config.toml
model = "multi-label image tagger"
dataset = "simulated telescope pictures of galaxies"
train_examples = 97500
image_size = 64
crop_scale_min = 1
horizontal_flip = false
translate = 0.06
arch = "swin"
norm = "layernorm"
norm_position = "pre"
hidden_act = "geglu"
mlp_ratio = 4
head_dim = 32
fused_qkv = false
bias = "none"
qk_norm = false
parallel_block = false
inner_norm = false
drop_path = 0.15
patch_size = [4, 4]
conv_stem = false
depths = [2, 4, 2]
widths = [48, 96, 192]
num_labels = 16
init = "kaiming_normal"
residual_init = "scaled_by_depth"
optimizer = "soap"
beta2 = 0.95
learning_rate = 0.003
beta1 = 0.95
shampoo_beta = 0.95
eps = 1e-08
precondition_frequency = 16
max_precond_dim = 1536
one_sided = false
adamw_lr_other_params = 0.0016
max_grad_norm = 3.0
ema_decay = 0.999
max_steps = 40000
batch_size = 128
epochs = 52.5
lr_schedule = "constant"
warmup_steps = 8000
weight_decay = 0.01
adamw_weight_decay_other_params = 0.01
Rows from block 4, named by matrix and row number. Rows with one number belong to one attention dimension. Each number is 500 + 25 x the weight over its row's rms, rounded and kept within 0 to 999. All counts start at 0. Numbers have three digits each. After the name is the row's rms in percent of the matrix's.
# q: window attention query (model.blocks.4.attn.q.weight, 96x96), inputs 0-95
# k: window attention key (model.blocks.4.attn.k.weight, 96x96), inputs 0-95
q.0 089:470470512488472454509513488494480459492531463475464484503501549478503493491498480521528495534481461447543482508461510540529513511498490499443444494531470526475520540504489537516528510505485503539464478470500511500515468495505522486492481539537541499516501503497482510504530521527485461518
q.1 095:508515508521522476532439494534525481475521479542501477502516494546506511512484462469463523486504502456533492490491539446491483480535449485495512531511486504520527505534466507556525510495462512495525517479497458507513451469540501511523503520523471496501461482511519503522488476540503526522
q.2 093:470482523522462516492516449512444469502482471484498506462492467501481460536470492474521459464517479550490504493502521491518467535480501520496530485466524489498481504493525495498495499464540444492525484532461511473563521538499471471473467498503543501477521492525505506486508473479487490502
q.3 079:478536487511462464478493489548518473489479522514488501503486490496490481522543476514510456473473508491475477466495481513476562498533513462503497483527485514497487510506496556486482488503490498484460504470496500465491498489520501518486534550484475435492526546449501463478539495495492481440
q.72 095:480462452493477505486504494503495510499501488516507481472557502538524503499525500522515548476528479502506470500469446481552482508480511527504463534489477478516462487524454517506485468509520529536469533484492515496514500522471475474535509489476510513457458489452510503512505537513491485568
q.73 112:512483503521506526521481509494467525487517449495522471523510477512491509481460491503500513498493510526513533465481519503530543472493498466464533512474519478494540474516474503457516509472489481504487464514503509458488465480545528432508466514509460508458558480524511461500466476480470529524
q.74 086:550530491500479467441460495471496488487505511457512481479569519509507470521492487510474511513511553453481511491502498501480480490540511504460526462512503470484523531511488493474491496451507464521532489517520523524496484452500532486490504498509525535470493499500460469506469478479552526510
q.75 102:471517493466468465541500460497485535504498504498443515497484546489500527494514501474525499503508538487498534504537535549527472530478494530516508472509544493525490515516488548452524487481521501488481486501474528535532506532510497558485502482478465467498468504477459543496490476499475519528
q.76 104:549501502494430483474484515499470543518513507527483488483514517519559487478532529527527493517515511441495538466501503534511526481477486510487481485444466463501490529517471491509502532538478461493465498513542489473497495495493528528500538477505445527500499496486499473477497512468516529507
q.77 103:521482472497473502487471521469509523489547477478529445484547491503513500475455497463528548505544478512486498490513467526501500522491460486490469506475538437502511475529500500537509484513506518525479489524511493486528472510488507486514528505501434501511518499506489520521489465512512423466
q.78 111:511532476444471509530519517501456492509462507509447495502491473514553523500506525530484479496508500468522475530509522497510510510494474502494517510494458549504493490523495500486512517487458553469440498480503526472530515461509498494506521456546499484482442539474464482487483513486489482536
q.79 103:491551447544474501457512518499514533538521525463539522472551481502529481500468557482498451507521506497522527510499497543467512503482480486500491500511463487485510492504510530518544490502466518476509484522518499478498516518477549457511487504521479502480484516497493488548540509501479484443
q.80 097:541463513487519506515482490503529456470548514479480501471484512466529494519487542485461516501522520495447494530502510511482516499480495466484466477490496522498474501512456527470523508513527480509489491441470521446478483485490483544554462459502503495459542519523471516518511509477509503533
q.81 103:481545447451474524461503433499481495509519533492493475490516476507484514464480485511494486502503492484504505459494511512495532514523529514502521558500503547556533508491505459453540567512445508515503489493501518520513487495529509483471521467511487505506479514519473502501450486489502498485
q.82 095:517483465452489487514491475488515466469492535492502487481503502502537504493534474494457488510477524487534507506460552494564481475520511503469491470505471497494498531523489523498502457444518511475474515474520514447483500547501490498497521511544510522523434507490485474517490546487525538517
q.83 106:502456496510557495537510500492484481506523524493490500516451479479491491454509506484506476527474489518520477495497493473524532498468489479513489522483514502518477471458509495536480511519493506498515488473515513457524534494460485547450485519498509535543528484498546540504529508535511423451
q.84 106:540503521507511495456512533526539517467501517497534480488490461516475528484499531463529558471516507532505492488503486513489506493509499498510529487477493531507481477505540510453491517445442479515496492514444523454492542488506557481530481520538510519508544512532484510524510532511491513504
q.85 094:494495530500499450479462469536497557545431537485493507505497479489463473525481465527487507513477497492524486548496510487495515468500486511476497479513532521513496486504497474490466474484522512507500550500463474523543518523506473510516504493448461504537494530545496486483492493457510488546
q.86 120:477518475476509473536472436521487516513541503479487516507516506519488461502450461506530553500508494481572479480489468495516492489493545492522517531481526517531526500502476498487491451482501496481507489501507502558526489513509503505491543493512512485512493471497578534531521488506490466516
q.87 093:494537472511463521498489494483493487465489519481530449538499481500527517495498515470518520462529505530478538483528492495443488543486492486461480491523521491514500466508492482461508504484477538502496526525512523498507500507511572434534497498494540488514486543486434478522498526499504512523
q.88 104:496519501491494469519503489488534492568488486507491496512473539497487535515450528517520471505510501494494532517507534466514496508520540464450515537516469489469493488510478481467497507475503494498497538496485480465500509508494558510484461487448531499516464474520432463522508461493457531510
q.89 097:467514490489487450500515486547540482491504515505490549493512519474527492511513515487490485455526505510482508461488547501466525496534488497525521498507504505493493540514540570478552490497509508454482496517495483470457498474498501495501523518511518496534456497517469561481515572495485504486
q.90 100:489532509531470481526500491540509514514537505502501485487508455492492484394447505446469477486485497495469456494519528518499501484506433491484462510496538504488455496486529505473490491532493525490507496508479506502470488476523481486528510470504456520500503530495488484499476475529469517493
q.91 103:531458523531488441534455545474518500482506532509524492471497479504542487487504477520481478496526514510498520507518471489514524460494493520532547466507527511520498511501490455524456497511481487509475501483533476503500492458505499512535461530499459523464500484513509556507504467455537539491
q.92 128:518492519509498528520531507514512456482479527545551498504521518479499500515448503564502516495492536546484482471476485484484507524480462523492487518518510547509511517477500506482512507487529468524539529453487508475444475517526473491507511471493532555480492472464459501517485487462482476488
q.93 098:534507501524471473512507482472460534530475497522518522512490520518530534476515522483513512537514522459521487509518492460520487547504518515492519503541464464461505489530465487547543458477509487455492460480505475463467479472476513524519508485486503516514493425498484498460512484521497522502
q.94 110:544498516486517438480482514516489508487524513464491517504469481502483492526519484502474505497483551495521555538511527459514485460498498489489488476494485506498477494502516481503481550450470485483491539500452492456453470499480505555487493484489530518477512444535479513519530468523527529499
q.95 103:498496542545482493536512470505481547511480524514493522511515502535538508497478516502488473479480483498540465543501501484518532478486487488472467486509503497497465501510575512559450484481472521494500512542532474527500547500534503472529479478520488467487481473523529455491528527481485509497
k.0 086:516523508496533543534501484521492510538540523464525490540476493513485510484433551488533515508538468528480524517473531473469524504479493491513513495457495529484496532512531470555458514499463492507515518503514536546486483514528469509519492490464519490503487475463480511502479491521540474503
k.1 085:502470534517541522520485535478500484495509471507509496519518510466479506512500528538497518495496492531522484431481475486507497492470501529485510441513477468475521460475522493451490517512505472516509500532515545506528470481527495498465520462511548510446546462513527465512539510513526495528
k.2 082:467509456485473550432550488520540505465512510540525482515502518544543499508498509506509522503504482489500531508493456489492467489495495453500523520469528479533478521522524485490510515472487545495502542475467525509490517511478547489547487516458495511504458483497508459504480493520473482489
k.3 071:576485489533463452517482518526483517507450500491508490465509510552457502497498519494506485505534481511469500506489463510449475538497488492531497508473519501475526496507433462496448529497479536508507556486520509526484508508504507491520505476510501535499509533505457461508484523506510510473
k.72 094:479486526538488492512545494465483501537515502533474514523482516515514520492535475491500491517502537506478487463559480509517488504480536492536477539489442512490467470560520492491493452482496444536485475485526532485496513520487492525472473493552492480517503544519487509486508492518552511492
k.73 110:479498507471543491506473497513526499494508489523474473501511476466489518494455512480543544502542489559526520511503509465493540519503496484494453476520475507498511518538503513543508516519511499524508467461500486469549502511499461486462475528510491503551472536482547499524547552501519521484
k.74 095:458513507463507511539511536511476478527488532470475574521495530476527458459499530503544476535496520504539458473495511528520524471508503532490502508529480502548487506458475512473477482504465509531529513489508495493449508507522501471503469529490502477516481514500492499498497480491479565522
k.75 101:497504540506492548465485546523472498472527474484476491500525462443500495495474443510480531466529455513521475548503488488500486512477543446491460533485516493478504504499473505500484500471497483525486483513531530530535516528511484472522486496496494496487480461532485490520509445493530495460
k.76 106:530488503505495460550504512477464519507511511478458464522495510481509485481504476560530540462510487530484490502469538472584496501493507434490505532510475516496501476479501516484486481493467497522533465500535531504484521524514510488511505521542496489523486508494521533560480496502480541499
k.77 106:478483468544501541520526491488492457509478496514515510495475502504498476511510492491507506437479467560561473502510522514475492522505479492537494516507501562497481507513528531494465499496490585493511497491513525456495533504494483487503466485466519506533475480465534521514510549496523501516
k.78 106:542490476535531474516465528469481521459487492469494456523472538482538542469545471483485521508530473493439487546493510497485514514471537497511498475459490486490506469527503483482517475482477529533498482495531497502506460514505502499505527493507513495510530486542469488541489469482534520455
k.79 109:525499489508534503549522508487491501526446504527516510473476512528444525465528485495499481472483475492550523518512500484499491510498520522516534457515494541507534529489488487455503470499471516503505485509577466519514480489540498488511564480495498531499496494463531526509454531493521509517
k.80 102:504485486525512515472466535513456494493459516529463483538507497534532553508466481539564516504535514493517513487460476514466503530470511475501525495483517493535497513500474468536532483486506480520469551503534472536531487552460475505513472490508496502501489510506537507458486515495503475514
k.81 092:518522523497477469531511528530521495485546493504521466509516524490536451505511468512505527451499422490503501505493511515462517492501508575484482489518463474490508503524474541480494508504461561520533490515541530481498478472495488504485456481507509521527516500498468483532497524477482526497
k.82 097:485493469491505490514456499478476520489493506500496508526522493519580488419509461483502483496561511469511465482556517491510522477477531490504522502466527500507526503509454474490478498518502453513500506489489509499483483530526516492485528536479505479490504562529477463501470471508498467501
k.83 107:528462488495523505458510465492514510483481486483550483510521460513476529538506512534461508490494497484500526478487501469504507506543470507505519499499531526500534511546466490501534504501503526493490486521443561493472479529494534538532519491468474491521526495526518483473488572470513461524
k.84 110:472496523507510502506494481515506507502496521568476498515471502533531509479522514487508522516469519470546459500500504464485486491496529476471442487512522448504506493455505484529481546517490532488433525499507468515497472490531525528474489453473511473507481514478536497448515510484501492450
k.85 089:502466503494501517491555501486532542486509514513501511521519460540518481495453524490498481481495504485483507482479451457479471545471549534514506530452572474453505489494463495509535498516529506529470491501521501504503505483479546498517489508526484502475488483510466540533524507541482507514
k.86 115:482502519526511512487501512514510523494507477524559486511539496541440466501507493493469453514502478504510508487520484514502506513505499553489484517499475528462513532480505507462529477496523523517521476446501512469517522515477515483520463518488458487477513538453448476511545529487524491437
k.87 097:528539505483448524498456499532511457485482498502527529493491508489527477493497475487498476457515528488509470500476543516476511500499543538511505495496487467474497498478474495518485523531547536487453519470549486501463492479516438499456480497485515528562520489477513494483478483491520507458
k.88 126:526510521448526548487462524524537507488531518528488510474501498492483540468505491517485533444561542507483501519462489492481498545508489523462482504475492497524459558463479502491485528502549494542528490512535513498503479475531511505486478477508512500481470472517487509541485506527521506490
k.89 101:477515505509488484530427535545482498534508502520526502444526505495538505500510472480479502508510448496509512517525462525502497506494504489503508486486510470512485520483430520470480453492468507476489515501498462530551466523533510506499524493532475504460506467498530492487462487545531463507
k.90 113:506519491515538507500529456523514497441459466516525495499506451513521481494540496475513516431467501503538515506491492478506505513505501503534498491484522468511495530512482488518520486520466554548486477520517514480546520532517476478501505519532487497494540458475527502532454474501459534501
k.91 106:508486528502496467533486537476536539516513522491462489496485532502497548476457513538512540493487511509538507511521506495515495514535496492549507496517499478455502506550457498517509512428489537523518510475459473513498506527512504484532512484534511537530457563511522493505513502493515469520
k.92 129:508553440526505493477449513502500437522537517527467477504522511522493515480506545502482513540523508471528470494503480520447536520494493525522477485475528484499475484505478519505501455469471494537505503503486474510524506504480463475489509480537517504501463499497502471454466476522515504553
k.93 102:528486532463520504515461524497490526525534481511493503446469509458524542463503493524492534480510533520487504531497522519543483515517477454515504478497481541480452507522534529501466520509496453524488491511485503502503467456497536482529512516497495452469489508532493519506471506481551544516
k.94 101:521480529452498455500472446510524520520496505519467518546469518464489511476468511547541515525528519480478496502482504515547478489515492482486483507490516482527518528471499470510526507483474478537499461498476536515503472589504527465525496497489459472508464491524495485485503486521517483504
k.95 101:505530479506510469515509479472522531472455489535504499473490481546481512493553529477469481495502511495535515503507485479543520564498509515525508524472491505488507512495527476507513533543505493500458450509485513482518506499545516485512569513528460525492503484435504496545499471491540508496